From a checkpoint of a small multi-label audio tagger.
Training: muon at rate 0.0053, 6500 steps, batches of 64.
Rows from block 6 of a small multi-label audio tagger, named by matrix and row number. Rows with one number belong to one channel. Each number is 500 + 50 x the weight over its row's rms, rounded and kept within 0 to 999. All counts start at 0. Numbers have three digits each.
After each channel's rows are labels from the 100 clips, of 14976, where the channel reaches its highest value: "strongest on" is what is common among them. Only what is clearly more common there than usual is listed. The data: synthesised imitations of 52 everyday sounds, one a clip.
# convs1: first pointwise conv (model.blocks.6.convs.1.weight, 240x240x1), inputs 0-79
# convs3: second pointwise conv (model.blocks.6.convs.3.weight, 240x240x1, transposed), outputs 0-79

convs1.118:554531580506481493466536507549553516409465522468429521505461473531496567441511498556477547539437584449474534519405516551561437445341536459534427527456534471525481495461472534544560573638432546496489506479463460522512474454583455550534484552
convs3.118:443438407562476569524529498468486577470473485513538507545421453578505478479552568503537488485544530497499508520534522422508484582464455476499515441546572548490505448591513422504449441500490509475476458531448525570547460451470489515406509465
strongest on: clipping; text has "clipped"; laser zap

convs1.178:434447484517516479453454522443529525573471500564544520442500453451447489552533580428443513516566525514454401536479569522500507535492425538489512529518491378549500517475417436518517444523503419549575527478548480581441538637480544566494504476
convs3.178:487543526499466489460456447507513467476411531550543542522626473502403457542521480494438447495480500561553551489452478499525501447476537466527458508592542534492495493461531607573464538457471439540477484493452486573505453472517483602351438484
strongest on: coughing; people

convs1.162:366485521547447510639523455537488514533397395479539504463529469537493489401402515541455459441598441539514413510569547507505525516523535605441464437539523418544515493552526572423477499503511430464500540607477535490526601554489513522432515478
convs3.162:529452428530511565587537427407501508514472554563457549605527439494364491505390472544513534485361509514513590487457467498544492485536567510450515477489467529520525508444534453464469560470504515403483547450514398646544470512529422432473517502
strongest on: coughing; people; signals

convs1.52:436555468517541561437428462494520556552541420535560512499470519516523574490527469482562584568526492493554467436517469505472572454483481528489526405505445569467559566492502574393505542507500475546487593627505616526486485461519504500528582529
convs3.52:526510483424491509528526487518537441574491532443468535535476572446506636458505626558460481556426422533396485492563516494478484524538548427421378484539508531490521588515499527578485489463489555513517482609530548454506489465484500460409499522
strongest on: spray hiss; laser zap

convs1.15:531626500504410497467589575457401469437508463469485495617492426436545531436526446490557564425494396553448452512473415470343521438473462489585589476529503511572529534568578415470581495429408493443446524459475386485527482544496405479431481528
convs3.15:467374492407451504512549565385454402409477517553473452515478539490503473509542504507463567499543546494514422484516479464525541491492434435540556526420537575519554515430518489477567410574495570536581604602515471448500511452515428532573457553
strongest on: crying baby; barking

convs1.109:516441508510525540508450460519536453475496563513509505408503469489447519493485422627498500527513501538565508467582499509493614465504542468490507504465436490523505582523459529455538564563515473485593547512521466521471473555541537581533500414
convs3.109:545507538464510556494448507571386521538432535481563535527527481428510522480539434541496466458556559501571442521447449525567423423432565493453430464537469507441480480454498550457567470481506533546399495484515538479500464516435531508542554548
strongest on: animals; meowing

convs1.221:440409562522433460464555447483497470529492507521508563533484463438433511552597513468490487492419498464492590466493442530530384478641494448486475456531460504454498449612459574424504583489421501525551465516467580514484459527420533465443485463
convs3.221:485454452512491450488408509518594525459498568619557458564434485511534465418514498574416537505515452515518431530473465555560527499500496544584538451538453522528486544581538429483474555572553515542474525487530485468511495472586501543544527526
strongest on: coughing; people

convs1.203:569514521482505559466452437517525458512516561460512457480505487391466519488472500489460461525448438471512424555519500484425439538562390548418461471557438510457529486539409478472429474534599494377409522543501483502481450433468518487477575443
convs3.203:474462571534441438480431537499504532511467514360552495405460469555510574499478496496513459504534413457510492536495543493458527475551521455510534468575369573429494480456452538559594468499520501564411521489524512526427514615516551528490548505
strongest on: crying baby; meowing

convs1.93:465525488549581514514613466539526462491421540500406513577448378544549443546503512449432532525518575589526495403485459505556500400580528518578435462484319485553438431559554561452512543429389469522510551469534572466454479573439499448556409482
convs3.93:536503470507508471487526460494472431406557659556471475385488597478478525463480570526476420446571538466547546467399492513487450458510508440569492495449548506528523556409468474476401395497461453640537438555492523519569499441496470467517514463
strongest on: people; coughing; muffled (low-pass)

convs1.171:590445570485413600487443558511506523443433513499504415478497413497469483477494456483508482499476478428490450493442468423568401583577483492510509524585443524440504416567526575413484584466479505473583541647521485519507453606543528497514472435
convs3.171:521551433567515426544557479374546440501473375488518527483468545398497440535471633563606571545518396411507523469516572553601462462366493563487529470519522467394518496455557540500524578421477428494510519469552540477616533470556459535461566483
strongest on: people; crying baby

convs1.100:393523476529515622403568527519619485460430527488525375517479538476506478506485487519521442525490562464516473503484421664481484481527525474531463499574537569566562411464539521432527441467482543489593444480552431435494506505532430529566488576
convs3.100:519483430485480448502558439560548435528455528474473511463474448509497393528529539517539564458492603463442549533494423529489470514581511559489567425532464505546450496550574609519556487424454430510543561505406518532455537543381490481547570477
strongest on: people; coughing

convs1.62:483526396563491568496566416546489651489499489450500516480570464571445522446502573503544521484489502561487461592484521560455460568495466509537573410474570513432533520541446499493560439537540463518464563538509495546493468546505394415490506565
convs3.62:570464389475541546544571412567514476565453459572500502430496597493444446501453452439426613500562548527507445429577568458525440428506437531516465501455487436442522498499424518471557519534491465421530452467488517504518411529587509558553494455
strongest on: reverberation; text has "room"; text has "reverberant"; clipping

convs1.119:550629546531462488544485533513522363499511430420455469577499537491507479524542509473526390545474525494563530504522460477528534463486510530539538496496524457483430407546480386543453404531545454434528505490468561641487528504426518537451504503
convs3.119:564504536479472513500527485529421463458500487514547500418499522538463461516587563543485500491505526498468527559590492529621499519519484514450516532437546360517428382489480522523512269550566418521491485492503557411480472465576505482548575499
strongest on: machines and effects; thin (high-pass)

convs1.58:492440498511562518457593523506468536497448504500495504504561388597439432512555486454385513482487474598546341489486384578461586574537515552486506500545471516583462533568501436463490427522522452533602457510476530466480386494440564455431597535
convs3.58:458544437491480534550530430505482529563453459540528536423513527494565514551497423556504496451525525458469426482419487524497460432439459533496518572505473569528494563543619501484538460499554495459427475477537446546497468480398542453429447398
strongest on: laser zap; barking

convs1.105:507525532463391458525453505554502456559474457533491469544546521425486559495526540469575499562483506497473579531519531522569469483565519541523504537580506529434498528546516441543494593563513472634533423486488535598494580567566496417607534546
convs3.105:471413534560413494571481546565454504439562516487386394606570477468537463565488492460501590489485503523531479508469532579477448378435488504535479508489539438569495500497498479479485579525499549507475467548522565420546497461497459423576506526
strongest on: signals; beeping; household

convs1.12:489398518494484493513548494508431490557549458424557512476524527514452377559603431461545508472486523495480479450554473494512489509563436537444426482479475501503512515517459566465441555473501548514568520527545490454543429537539515499536497450
convs3.12:499482431540490543480493438540450529432530433441500405507650472515505501585455534516556557465453486574594426534515411580564456471525494600591435472486450445419483571446464426485403551530530437454534484429503501522459541556507547446497450519
strongest on: machines and effects; spray hiss

convs1.134:524405581475564601545539508492600470548451526450529535534526524448523448589511525442468477540405542505506468533475448508595529477479506543392468444522536469510491418681405540513521521567411513509544637539529516505615502484573455463492580433
convs3.134:518492403538568642562434542510475539446474459480567508477562458505511469522474545481425501385468472514533491448555506527472451461466523473529507510577440570507451513538434526502472597516484402519610556516462535500541475472480474497527465504
strongest on: nature; water drop

convs1.187:502483489541520510536542629473477449491480504539497501491518422520469591629549554530555477547441413379503490472446526485444504490499447509481513475518508537435461536514452471552481478568439485636564516358484459525484540498472548543586500504
convs3.187:485550570529507517415527523477588486561357535493575561491481503500437582386471486508547476495568434513507478568462533472463505595428535517444548426545516457494412530442487460427449572538542485485455561478483562530462480592442547415527485549
strongest on: thin (high-pass); spray hiss

convs1.130:522536432531459400484503447438526574439541493531483496527476464522554432533523536474483540475591493586574458591469465556521503511561422495517437426488566461485574483577516545499404465475524486470406461492558521547464504373501538487527421372
convs3.130:470494547536501480459498514460531527454480402536473458444611502606527420536449385489536518565433462562487520576516524491535598549496435539501553368430528475504470481423471484598496477472516475495475447485515517505571521416524502479474560459
strongest on: signals; hammering

convs1.28:607504449434492520559569496464507570503417522556515507528498399506469523568571504427484490451574551552529485458516446481514412515469423503528492497497542567427531452423467382514441617432479560546538543522444489390472469455550487518422457424
convs3.28:517473446481498551431553478450550454510452460462536487472437594549575508478526443529463527575440502515464484587531508424469448538398512496469449459476442510579491497506406633427536494492529495516438412590512476459524550546533572453452428453
strongest on: reverberation; text has "room"; text has "reverberant"; group: animals

convs1.215:541511461431473477523512518620474551472454447501457531430537507384497492498463497432543537441573471530504362552453523497462560533527459524562510542532378553494513485479540406449438512523504518578452476599554493504539444540583453517474559603
convs3.215:476444432422494507562467457454478571527531479496454467481442463478444512525560576464477457473547440505506543518509432439548589556517435448492489470464506512548486505478657499592590502495516468487385516494530510443585519540559530488576527489
strongest on: animals

convs1.50:530465470634545537541429519514478521569508528510583400458513511512527390510528531525511495484572425500561618397480480510491540561391479432528405459472449621474461382574467526446557564521530473486546497491518525470485532554483469569484542443
convs3.50:441470476477444470432469560439422536452482497464440528527481482501457489430471442498485493528510521429519489555490423438359469524522468558632507552429549531503440465512454472462515522540421446466445540510502443511499520494544518478511449424
strongest on: people; speech

convs1.136:539531419568514474534444402490461485555561546536390603501513407501411510531528437563506516589587427553515477513518581454519522570506454573528535480499549488502473392407487562555501443484473517411526513534445500503474461419598479543510504523
convs3.136:495487513585444637522504514512570529578579522484562519488506550460453500395536585525497377450500448509488582570558542464535496383458500547475538473596522449485502369666454507536473396496470520399390513495474469519388543463534484492541575460
strongest on: electric buzz; car horn

convs1.216:472446429511522572457470507524553487609574487441485565535504478479518474398475483484492500475494497400397461519422581499475547434503476558549503563506564532529501375553619457585504578479589550456547518493471563427537505532583459451510470454
convs3.216:567477399501481567522563553479538556560609621551520451557531610573515513472478406511442521488502479506578506563580515459528525504558473511555474605486416492435451517469463558540545389503432433464511492472464522558540483442468488588508494493
strongest on: nature; water drop

convs1.235:560418524472486484483556412466476564428469433464582512528427466461485419547522451459547539463508470531570496471527446499518570466508579420414539447546432624504566567574516545501415469438500495531496457511527523546577453482462559523469509504
convs3.235:573407459452512486507426448478437565631544580538516520551506458508493445464417441559542508462466396414531521498518435445519488449443488428625428487582498431522566498467477599517427519526624613455463555476567502404500549517501495566487480519
strongest on: clipping; text has "clipped"

convs1.78:483495521534465495496499557443536408504462535519546423457442525508438425515575443463549509581537497529538485512479532441489443507540516594523550396481546451501478565601465516546560563500447596561421538613488523540484446512573472473441419378
convs3.78:494479505515557466397445475573480488527471578485509573529497569484496505460432513544502594508516516520543508481556502547488467505480509586566476502477583413477523480488510578533541424481553520589418590504565454475421518473467496494467521493
strongest on: animals

convs1.205:498501496517576500492524477521485463531507474480545451630399493474449531445522498503524585569531512422569458455465487462507414586487473544521499472452480397487466605541486484519495486420511491597586445416419477548491478528583527508537465574
convs3.205:558479507386548450495504558518555569544527425522465463544410570446477496450524463600469476564430482488595472387459505525590543528522470497564517488570545504400485577512514483542528382494576465439537588484412527486467516519560568579465536441
strongest on: mains hum; thin (high-pass)

convs1.66:410540498478434564475533550448491591504475489488500547549543499511464486540498437534559513486521515474514553494465539490513514380478494508581442529599455563531505418591529527457588499519470432565471537460483523476522456447482546539537364493
convs3.66:491485488546545601644570464543452476520590493470526502525558486479553496459473419421507532452542461449434447498473464514449376508468470436594488509450482539463512481313536526459546445546499535483482466534433526475429553489567523509434450510
strongest on: siren; signals

convs1.102:596379457601414574497449471579540537546438512500520494443482498506507497474445460480474521436523538555457457542515555555518561556460398490473511495523508586490487420463544490516410552547527449474526555425512431493504568442565504548443444552
convs3.102:416491519443472575538419464513560527515558546465522509563463528479465536539509399514485537467510472453455442444546457459505551459561489542477588617497544533512461392485605439417462519442573526499466422524437578500487527540461436493456472537
strongest on: reverberation; text has "room"; text has "reverberant"; animals

convs1.116:506411519512394522529459434473527480444425486558500488524473519571466460446533524505513487525451519458491500544573518526517461560525547524591512518493487537525506630560453623489420542511525487500498493474560515570509536519582553518515495485
convs3.116:454517519425497485515481504480560391586509496538490588479467539526483479509470487484469532480551446472497522348507458472461506475425525484470576454481499497480451532494410452534532467391464461541524485497474509569418529551462636609492344506
strongest on: spray hiss; machines and effects

convs1.192:502514470590517514531450498475446517440457444513516476547538474447459413584523480442576572462442483531515461429529413477392550576578413468525551553519531594466489569627449596505563474472498474547524513513461415544521459423531495550506512549
convs3.192:474574523494499502521533540517426348480425444549561554537410584553428504466441476528501583505508559531609496443540413481431464472581513514516523529506502474507570503506495543546513490418481551596561457506407511471506452476503498546524504454
strongest on: clipping; text has "clipped"

convs1.190:600495513428480377497536477490505445462406548578434502466504450514484442535486486453505350611475444477562510489561440488481486461508507534500516534503414476578497554518461480413446544436452516518479491556483492422474491532503469462507489540
convs3.190:493578516555521543426461508491512589529472435559473562408533527505486433456592496399461413527581432547499432513540597598475562546497496471545391440546477467452467452517499565558491484573513521498507545581388495492519513518524519435602578559
strongest on: siren

convs1.26:537462469516576490526453460449548520505537456509496543412468542461494570426558501451537479536436498445437505492529537519515551450490541499506469481595438529445492601500505543504481528535520536573442559606456477509525551484509514542520489452
convs3.26:443523482542595480576474429457472535506455501512518578444521461419556536471584407554519615435540392533503491520545505518452554582384507464469524395570493539502543468534468544436495581520588533413520500448466544389506637562409539517492473431
strongest on: machines and effects; explosion

convs1.41:492418455415514488457440413529455452550472486473606556422564470523501436522476422511461523545426489503489474438530578449500507437482497485472493435547465434461510462375500516569450534547457510572561523501520537474433561587481451461499581560
convs3.41:534491537464518568509523539417505522589507462425413592539491472441472454475412542544505467547557555557449574601455668423553528505552587594505495533488495488502532565521488451549429549517486462501514513430485548438545499452518518553475570467
strongest on: pink noise

convs1.120:623498468521427503642490588515473462591430511473384497596517486561497520523479428461488601474506528520529560436445375482447474545494471506494562512478407525525453553460496443405495488474550470491415473529454526534512511597590509459541490556
convs3.120:466519567543510579520431420475568514542476407515487412458582595483526398441559503524545467499531530480495435474504589409602499623604411493460506504483462522418443559476426507561534438484471518486513446390499500470580453486503506465559465474
strongest on: signals; beeping

convs1.16:495444505490604518484379509511548438459451509500428534492458429495494602561562547540539505509491484531550541519513440500530581492529483521482509472437531569478507474437575551491476555508496526452501530612492532497460579495450472448466464523
convs3.16:535482525549480412539498577608577572399511550450452479526462510510569559557570542499403438561607559533541509482550471479487551430465444531472568550474514480549460580480401505464482505533593474430540567611459517499504410477546512505488521473
strongest on: frog croaking; creak

convs1.128:510430493535538505511500465513500440464541554523465539470498462458481519480489494463500460421436537455497476519473537496526467523464420482504528496535533545605519476416524432475664437439576508589505548452446480509487495445570490597449534477
convs3.128:572483520566444523482463444377483465513629517470524504536527523430503459501445607464472461550464616481495547534447518538456582494458461560493463627555541438490517491605527548530535479412404496545550500511473508442506484569435568575526634502
strongest on: laser zap

convs1.159:571471446461460483529502510501468464591522501464512399408468447529507623504515548491442528509503435517462471435545531498454624484430518512554409471462569517422544549469551493503531464471432498605430486559523520417425535433520598480532503563
convs3.159:476507510487533496490426545485443437530531556484488521521525496474504558554551557507498491518495346497512488507493518394574453522513537472551440513541447460455498489477496526514510437520472450457484471405524472541493585479469531476572487579
strongest on: frog croaking; creak

convs1.121:501485441481540420604570514421473466593458501422503475452467556492464528546509516561609495457446521486439467464505422531467517388464413571445488554538609462485605500488526438546554481528433477430574500559574536489490453516497546472553428535
convs3.121:579461368554509634464526591419491453473494470414522518512452406467503567594582445521536596431498436521543491601507543581415450517507393565524577565456433577502489476516495528477496491517423493451576460458434571558517495570514585528370542484
strongest on: machines and effects; sawing; thin (high-pass)

convs1.149:466497455498447587570487466503401445531494494491567442490519492520416556480406466466488570427531579544470516513425410424457502490446537557519519515554568469602486507516483480492437542486445474564554549496575488516510473399550528560425528437
convs3.149:466479629441510508511510596472548442614451555470499440466460503442558535546432496554510525436530490456504387467569412437560497537498424547450515538463595528533516531442471509494453518516501565448452561579508577501567621537534528532493467511
strongest on: mains hum; doorbell; group: signals

convs1.209:517531509591551383413518463450522505483569608543569481519529474548433394462547482376497544526468465510506458547577450569511544549556498460509617449432458578500480593500419463585428553500508569560428435535476507539427531489600420435534591441
convs3.209:451432504534443522535539589572493537488587601495524481490503547518497526592572437561424457477482480530484454538441453447463447485521490499574479489486506454550414401549505433483507537498522500472518497491515485496489558512481497433484510507
strongest on: mains hum; frog croaking

convs1.92:532578505597526473497524571444507446523502547512443423565455519461511508598555573508410456433487493494480473476433582437394486454578494479525542602457485519487495587482535428510486534506424474515519536466471518510571514574446541450511500468
convs3.92:559528566494619527488520496463571617511515508470542411503431488384508562505488475552583521571430517543482589488509461546422554496483502387446563541546505445526489504418540459509482512500506527508440536531565567520528475528440555566525483416
strongest on: signals; beeping

convs1.8:559466476537511513500527542570503541398566512486509553553495483446581469508512572513545573611409492537534524477589481494538409552524538516578536508552488449556467598593448420482446500527524536535444538486463419374555393579431566557550509444
convs3.8:588461558468402428521542409547537511495509456512553430470441504522513439565456445546502474495449481532481467467546549552553543526426495590479462547506547495522489484499485537383471551504538504358506477510619512560429570454465414541515426531
strongest on: crying baby; people

convs1.99:515484552447491411483562469407422391593669478462375534524459476569539445549444410516442474480513535565525604597476457576510493490478558445526461552456449532554427521479432450483553593525581472457489496478431538508567451457482477504614489465
convs3.99:533416509469499423512387535497513452474460487519481465436446567614532481556522473391561346521526389536499407578504459536438529519504527494518434516502535499475369472484456413441546539473455459561486419464503480464447465493547487467548533406
strongest on: muffled (low-pass)

convs1.133:560682415583567527490548497383460483585474455480463530541457504506511516524550490473574489488403605463466523472590508467527503298524448468500538590491481552522461415496492486527489539460505468552408494528488547456567427502465546501523480561
convs3.133:583517534484508453532418482494580443431498457449542484501505490424534454495474521537466460417509386450420524465470507507531506548489459528452521518539399430524510545438458356529523584507492538473547530472524559372546467580498441538469476526
strongest on: people; crying baby

convs1.111:513492439496493484539508459501508417465405463557597595521523488445547503473438488594407515458482514538408563613562560555543540456525599458475506418450453528482419495494488469493471482486482501455447563533460517449463488545437515569574496510
convs3.111:545526586550509539487513493627484493497527497507474437509534436454507533460444438479484587529549585490545438467479523359525559487532539536536456467424443488460431490498586507479458555475499457488501442503490392512426471537531561527513524496
strongest on: signals; beeping; melody

convs1.167:489511587516470524492548540501571436422499486499541606507538464470532438435488544485435516478539477375533530459475477420460526602483397520351544425515529438483581433624479496576512485468574523453532484451507523371524578424481449500528529410
convs3.167:492480463417473546536425458473439524449531501480583510528506454444456491447516502523487470551459547470474454535481453678551473513590485491503456469471449549551534590512435457532434521604544456509501475425500527468531492496424496515445454501
strongest on: people; speech

convs1.177:487573420441484467473588501481535543535503511481455525534523538445485514507494540550547440517414476528375565495490473502514510556495493516513532494448521509493473502530480471449537503478596536512427499563475498529463510499460546445455501507
convs3.177:518478517459604427513444455506508528490511546484507470559457544469506550527524490610528471469439496598469496503442563462518636496491536476420502464559381477522496440442591505447575547486483562521541525472483448454404550509494443507474509527
strongest on: crying baby; people

convs1.150:497473488548467570501533387508509546409431481510505570677494526415493520495559405516496493496451561485499545433475517519460511412465444554445436478513484495582454491492539529539556584436456420442527533542600484409448452519443463543510589383
convs3.150:473484477494487531551407445460534494435504481494519467582507400524489530543566401446498511475477499460475512569616588471613490510462529607530500516507543508538480491499459547552590482455514509496554523517484628518597485416473464558501587482
strongest on: spray hiss; speech

convs1.65:479510487486521492424510490541558475505472514489492559436439460574528517455564538618536499484583583480521548508534405491543461592403501415551526548550483561491546525484478457543430498441489431470461527543571507447402479538398388560464595352
convs3.65:533496553577501616542507438486520465489509505486448439577504491420502501428519526483510521542537597475546436489517517549388381500461483477488382534419488530553438530540503537545547580553442618486437499499558527484521385479462579585477404529
strongest on: laser zap; barking

convs1.123:550593373527488520478514471417495368389461557415437529468459540526419545412395555491472497538478426452477536530453459439521510535485505530448562503534441532458514463460449559478582574528481626497538538507433533496565436518531517400470386554
convs3.123:505525474478511391438558436534503498530513471466507500487473582526516444477507504461510524499498473518590453560430456452502490441437442516527597455483557489510494549563489456541449485544535571542574540498529516482477463521495470566635496528
strongest on: reverberation; text has "reverberant"; clock ticking

convs1.72:493507528404487464517505498524425384478515505522557530564483703543563506534460533511514518518528439579540510464438499507522443410518465523440411403477478569547475449488490449511488520527526494522478546525559519576441525530461454556498550547
convs3.72:439459532498480527414448500512501487400557545539577465561536450446473514486427525581543500452434568557462485509494639511511479466549453364494488481476557560520414480438444524507524459549481460529456497425584507524360499415517523445463491435
strongest on: nature; water drop

convs1.217:497509475446456467466511525491584466517397525497526453618585525568462501560533479551390464453413480486485452463492501518408497481544501478481487493478512462513517502425581595502464536450513452415568540593564508461479466506433551551389555518
convs3.217:446466482498492552509433336477451455509588462419462529434507459480517553471524482483538401479461604463560475476425485516515498518476402511404506522466548478497486459519461475500526507552367450436455592508474490545454480493456572483460479497
strongest on: laser zap; meowing

convs1.185:480459488501562529484518490465576466504511580530477394502492562482475502459506398535511440477630435499467496453410645478535578425466460512503543428507547506529522539515553490491493493536481460439481468473526567457568437430540515452539476426
convs3.185:501488474436448532484579522514456562575389457597484499482442480511582603480527533550598520588509457485571552490537548439474492531420478522459467509472484479517518503602433544480417474508465435477558464598516517435513489529541463545511509440
strongest on: mains hum

convs1.198:529561522503477480506591534490554566529454557437580414539416470477537500501560557529613381487497510498474512341448514484467535487567480536505443489457532549573383474436457454583514431482483507453530530502521536502509504448424480509433463438
convs3.198:495591526553447507447524518634485540476497441455459543500548555489511573601623456466584560481542497488412504453551480487495572496513581497485408497502541568495490420553564501452367464485493472498451473497556496505575553566486492523456521424
strongest on: clipping; text has "clipped"; coin spinning

convs1.144:520517510494439424478485523500486459544488504458499487494495435494509542522588526416557499528550419427459497529533507522442426495574522514480595609519465541506507519508488600504496526486564453439429527516484473544498541440431437464506438413
convs3.144:459483418465461477505548444553478460605541450438446552447497624537447540570485561427519462444486464512520484555490520443497521577553525489366552501520500476496474418478506412471563516522471463473505456438588458564526501455415552424526464494
strongest on: machines and effects; spray hiss

convs1.202:522505506426517506529523489566516417408489539476486516557520533547518584435501499482507357509524606435573598516495480454488514443421478529525444502501494508483477512562497456474460552516580505573446503458519517437495460474521494449482457504
convs3.202:427530425555533480571566423462487562530529514508546465583554564415483492512487567413455533516508576543457468535505491364401481577459479492435458569512418515448542494438499388484499453479460498476539455516432530448521489409464482533507442586
strongest on: muffled (low-pass)

convs1.56:513385552536593547484500454529542632533430523594607517515516471448543513495573516433477524399411552462497418443500459518520492509586397461506457505568444565567535501542512499516458523522497465465470577464522473504548524443509513486530514544
convs3.56:469520592548564512529523536466530566465496498561491464571557544488603492573465546516593552602519531429503525533453422524471466546434503461435497522412488502491458505489449471528597614517564499449545614533546483500424485547492516466519529584
strongest on: reverberation; text has "room"; text has "reverberant"; people

convs1.22:470496437468491458493456471518517490515588522422507508512435513530488494481502517527604508587451536424586538454401321568491538493480525536476534504466510428558598455554507550569529520503415505508441451553490542470471504496493518465524543410
convs3.22:494453576523507508504497454494454535507549467523517516465595398630441501427450520478525507489441455493496401519379570468486446491466538547541448426536500513533605595452516503497512517457470462472449550545507500479446458476543576506551487424
strongest on: hammering; machines and effects; household

convs1.226:531495546573423469487473458536496626424426414456429528493454500374507502442490479490445526545535458565472556545475445549498479511560526512515535470495546566470529541587574443428519427468358541532500471454564420396484455464488491520500439574
convs3.226:542525432485477393569495511559460445511481488492490522421503538519471455504491555524468541514550488462544448539358428529471413450521512485548545512428406538534488512331477459466544483428538537615480428533420593518496555546526492447509451472
strongest on: laser zap; machines and effects

convs1.176:319494597549541430431517457493448495575405424502626468542494541489482522463538599486489506544480424462491557519498438509559532387460425482487598529501422400457515396454417503518462544482546426534528473450537460457566487442501538599539492512
convs3.176:572487523539515510583528594527476460495510528582555510528472597504576554559417393410490487488505523405544364364462476490544516457444501450548451537451507525427451509507452537556453427469526574512515511521546516533520470474479586562530460484
strongest on: clipping; text has "clipped"; door slam

convs1.211:409489497490519486506456507534468487405574485444548544560549448478479572375525464579528494567483483363547501563601434565530479349373525489434509569536523401559519491462475590406551518463488510597463459558470544481400436512511550494558572503
convs3.211:534496494551421547562447558412586528618508546415481497576550469527564511414529444522558576476498488515511489503526563541472488526465454443458489504397409390522572490502540542521465452529474518454497455378556511521450547498520407498470458541
strongest on: machines and effects; clipping; text has "clipped"

convs1.75:533552530446488492550519524498506475530502451505491603411540464514428468471527469603544505471527462404600497530410383621591518514503483490464435574472552558573562493531417514614467502513558470487481500518541486568501462513454514540495517517
convs3.75:580474480506492508566448490576542501479578475507441524527535578421401575437492511528427483480473491540569492486541516461417534519556492509562571605551581547552549498576501515485444515506616427473611444505484513586536494481438430535420484515
strongest on: hammering

convs1.117:491450479557481481516511479504476429427471563467530500517496483467509572454447391533520605514457586511572522534546517438491487552429496502509435456490413536496489487482506496512506512463610524483439523595490479408501422512567506501561543489
convs3.117:401540442437397496470499404532492496427491493545498450439330422491600521514481575509513471614475493496494472523491413465503467509541505562486451426499501418542433516534514430495467503519539525575441463441515484503439478469487525496500502522
strongest on: nature; white noise; waves

convs1.233:474632485522501469568485461489523511408535538426483431434526475544573510497482530425467391473519545517473463555548507397529528496456524418510483516543510518402549546432587522437548528442428474391435525621526546567489497469545513526564411532
convs3.233:545556518407539442472491522440461469446441544506515479499626563426476454498491473398528479522575630399480457521509421504551513377524527504463508461523517567408511502400551489438561477449514494436561483447502331481449552491514551532539525540
strongest on: thin (high-pass); household; mains hum

convs1.79:445544424362540479442479420493458493470447450443457508434542434509498320442450487501401552497512500462491542481518559600488500527548450491501435492491521542452466466506557423504420542543506550523567475518590544482479504558471426543452484502
convs3.79:504577461499440447517502493555510545501446476505515516395482518526469566447523512488367535517562522487573509484454507529487470514467463435496420515473530492553547588417481454587521483602462524600459402496501534384460419470513504549606513569
strongest on: people; laughter